A small multi-label audio tagger, trained from scratch.
Model: 2.68M parameters, log mel input, arch ecapa_tdnn, norm batchnorm, activation relu, depths [12], widths [256].
Data: trained on short pieces for a synthesised band: melody, chords, bass and drums, 26041 training examples, 79.6 epochs.
Rows from block 5 of a small multi-label audio tagger, named by matrix and row number. Each number is 500 + 25 x the weight over its row's rms, rounded and kept within 0 to 999. All counts start at 0. Numbers have three digits each.
After each channel's rows are labels from the 100 clips, of 14848, where the channel reaches its highest value: "loudest" is the band of the loudest frequency at the time of the peak; "responds to" is what is common among them. Only what is clearly more common there than usual is listed. The data: short pieces for a synthesised band: melody, chords, bass and drums.
# c30: last pointwise conv (model.blocks.5.c3.0.weight, 256x256x1), inputs 0-85

c30.234:522516537486515516536472508479501436468491467489515490488533450470491452510490449547482512517478491524518503550485559510549490495506448492514509520559494526460506458531536493520452528490523509508506555526497482450463487489507527486478462503494517512540512504
loudest: 500 to 1000 Hz
responds to: flute-like; saxophone-like

c30.175:540485529540492504508469474507473464486522542471511527485515475458573521511507490483529451481506542496459520493551493494509470516490515501513549520469506465523517493525543492514504512473468508520508497481491517485519514454511519465542545464523529524462513471
loudest: 1000 to 2000 Hz
responds to: thin (high-pass); text has "noise"

c30.223:514510524555583499496478468514478481514514479516471510505519496487512520519483508524476500493503529482493473526503493488563501546536506566474544566484525505454498493489503543494527476516462491509484499473532496421506503515522534518512500489482506492504475474
loudest: 1000 to 2000 Hz
responds to: thin (high-pass); pink noise; white noise

c30.111:485513530528528509458495462524506505505492459480496492521542484444532518523476531544510464487490533459498487492515465506559461498496501497489537501552492488499506489515521505471487466503493480529484543429502461503452500505504544514485494464490499509520528482
loudest: 1000 to 2000 Hz
responds to: thin (high-pass); white noise; pink noise

c30.220:514479541498481510482496494510514528502563480509548499507543579554470483473514570574469536530504497493534542489503523514554501509472503484517495481538507512497513496571532434510512496488461470503486487527483476502452477466453521537496508502501506490500486518
loudest: 500 to 1000 Hz
responds to: marimba-like; melody instrument: marimba-like

c30.47:518472568518487494456499512515479533499502496488515544469477494460559489501525477481448477525535520496505475529495463529451489491485495520514516477508519463524486532544533469461531502475536486518485508491478495513484503489519477501526489498480469465482486500
loudest: 500 to 1000 Hz
responds to: saw pad; melody instrument: saw pad; clipping; text has "clipped"

c30.64:497489498533470483480537492494527537529584496494517486483445546506504474480523594462501532544574469514489495491501493467489498503461500523500507493536525506476512521417500507503434561484508510504562508499484482498509493516488515516482503495493481519506505511
loudest: 500 to 1000 Hz
responds to: marimba-like; melody instrument: marimba-like

c30.94:495535501542514471467515563462546522497499511471473510485503492465506481445481508476524486483505528481498511456491520454504458519483554503495521505517513428531479488505511481494460508531478495521498507474518474484487514501490495485514532483475496489548550477
loudest: 1000 to 2000 Hz
responds to: thin (high-pass); clarinet-like

c30.130:519542482503530537489500470508493469512470496498523501512542444492511504500467499491478485458468495495471501495485517477518484501477547510512550502506476519499510478480524504460470497474461505550476490465551504490531490497513487491495511506540483519465488492
loudest: 500 to 1000 Hz
responds to: clipping; text has "clipped"; thin (high-pass)

c30.25:504500480474479546455498470511501492486480473518501457467544429512487501532504472533551503489491524503470477512480504463524489533456512479493530519505463517476456513521474469504477493468519489487488509496475480474501491480488504511494493492477514537532467495
loudest: 500 to 1000 Hz
responds to: clap; quiet level; flute-like

c30.184:498505548526493486486476472469484487451596501467519504454530550494442494509504500554535535501492489522526521504479473530495494479501434509505469499545494523484548430633479510474527471488481469461500492510510513516464512501531520483497500508492497481478503483
loudest: 1000 to 2000 Hz
responds to: bowed string-like; clipping; text has "clipped"

c30.54:492489449531495455542478534532495522511520505498496511569510490494451461494517491467504511493482491523498546529501501438508545495474467513498527503497518459499485473487493518473473496508502548557485504494506537486512530507498510515450502459490518482487553478
loudest: 4000 to 8000 Hz
responds to: reverberation; text has "room"; text has "reverberant"; clipping

c30.8:492481512512500533477553532493482488532573512472546494456537517495463491491496544512515524501513463472486522492496536500500468503507482525510524496556474508484527449487492500505522514484455492545513479479518490490499516520490517510501498475462505489490503501
loudest: 500 to 1000 Hz
responds to: marimba-like; melody instrument: marimba-like

c30.50:499528517512502582466495488539509498474482487475518476525519456459460522485457497518493518484533477492481456510539507500549504495507496451487535509495472475498521546490524526483453498499510497508484535470522502474484486512515453470527541494502479534498491457
loudest: 1000 to 2000 Hz
responds to: reverberation; text has "room"; text has "reverberant"; clap

c30.14:429494500513460491501526467525496537490506512504553511502483552476477476489529509516468498528537452500503473516461520491518504522493491498500548483508466515554529513412514476494484519490484535503532511509499493481519507533504519505531538504499506481533505492
loudest: 250 to 500 Hz
responds to: marimba-like; melody instrument: marimba-like; vibraphone-like; melody instrument: vibraphone-like

c30.39:519519556521506488509552471480519492513548504494509481486510542463451480454497518450483502528551492507517528501493483502504496519457544448500455542538515544509527446517532513495472479494508468515480503492503482470464483458497495510499533524506508459479473494
loudest: 500 to 1000 Hz
responds to: marimba-like; melody instrument: marimba-like

c30.211:534482511564514469516502485494471505552494459497511470557457499501473474458497505444446493508454495527495471541487531491556515486538504535499530517525530519420479460488523473524498452447481467539496525531490486513457497503525505477477491478486479470503541483
loudest: 4000 to 8000 Hz
responds to: thin (high-pass); white noise

c30.243:545504568480534513507514541522523497540503465524496493513484509543511539485498508490515502481483475462484493479531478507489514493512499491494492488482496547497536512481511514478522510522457471475530507454535385463498529480500474535519503446496514515499537478
loudest: 1000 to 2000 Hz
responds to: reverberation; text has "reverberant"; thin (high-pass); marimba-like

c30.139:495546487508533525450511483508474516519495460544508451541488488479499558496498512533484496518499525486506468494459503503578449502528501520470491512507493486427526530485540525483526503527498532522488451495486475475493531493517537499471482502516514528455486523
loudest: 1000 to 2000 Hz
responds to: pink noise; thin (high-pass); white noise

c30.108:516455484540536520472522443479494502552443497500510497521486468511533513456530479508517486471470573512492459533463463481518533477527511522490502465488482527482449479493482471479534433429503463507445531548522474488503490505513493503531468504503513494479509506
loudest: 4000 to 8000 Hz
responds to: thin (high-pass); ride cymbal; clipping; text has "clipped"

c30.0:474506498487515487534548529489514511540534514534521467450517556526478475499489517533482523494505517504547520489490499517503529459487495488528533486499492515531541513536459432499497495497507520544506518492529468479517476488485480492491527490494515480551483483
loudest: 500 to 1000 Hz
responds to: marimba-like; melody instrument: marimba-like

c30.180:471487519506482492438533510487469480545558523487569508451523539527475485477510547515481546546548483506477512513496565449533447535489514493558516487524478503512471483500505507515516516500476462501545505489485538500509502545492501524471515488505492496472496482
loudest: 500 to 1000 Hz
responds to: marimba-like; melody instrument: marimba-like

c30.84:465504486522489511463539504489493495491536487472526512498559500473499473496502496549539554530501509473516514562482558478584474505479464492552475479544499491507480444576523496496528493499486493485487505503489494504487488532495500520472493506491502491484506516
loudest: 500 to 1000 Hz
responds to: saxophone-like; flute-like

c30.75:416509492497520529473514501485476489544524494463568511483540495533510492510480501492520471512529462469515506506458520476561432491450499430568533486511500516491479466524505498512465563510512493464514491511512487495475506515501508514527513503465477514516521475
loudest: 250 to 500 Hz
responds to: sine tone; marimba-like; melody instrument: marimba-like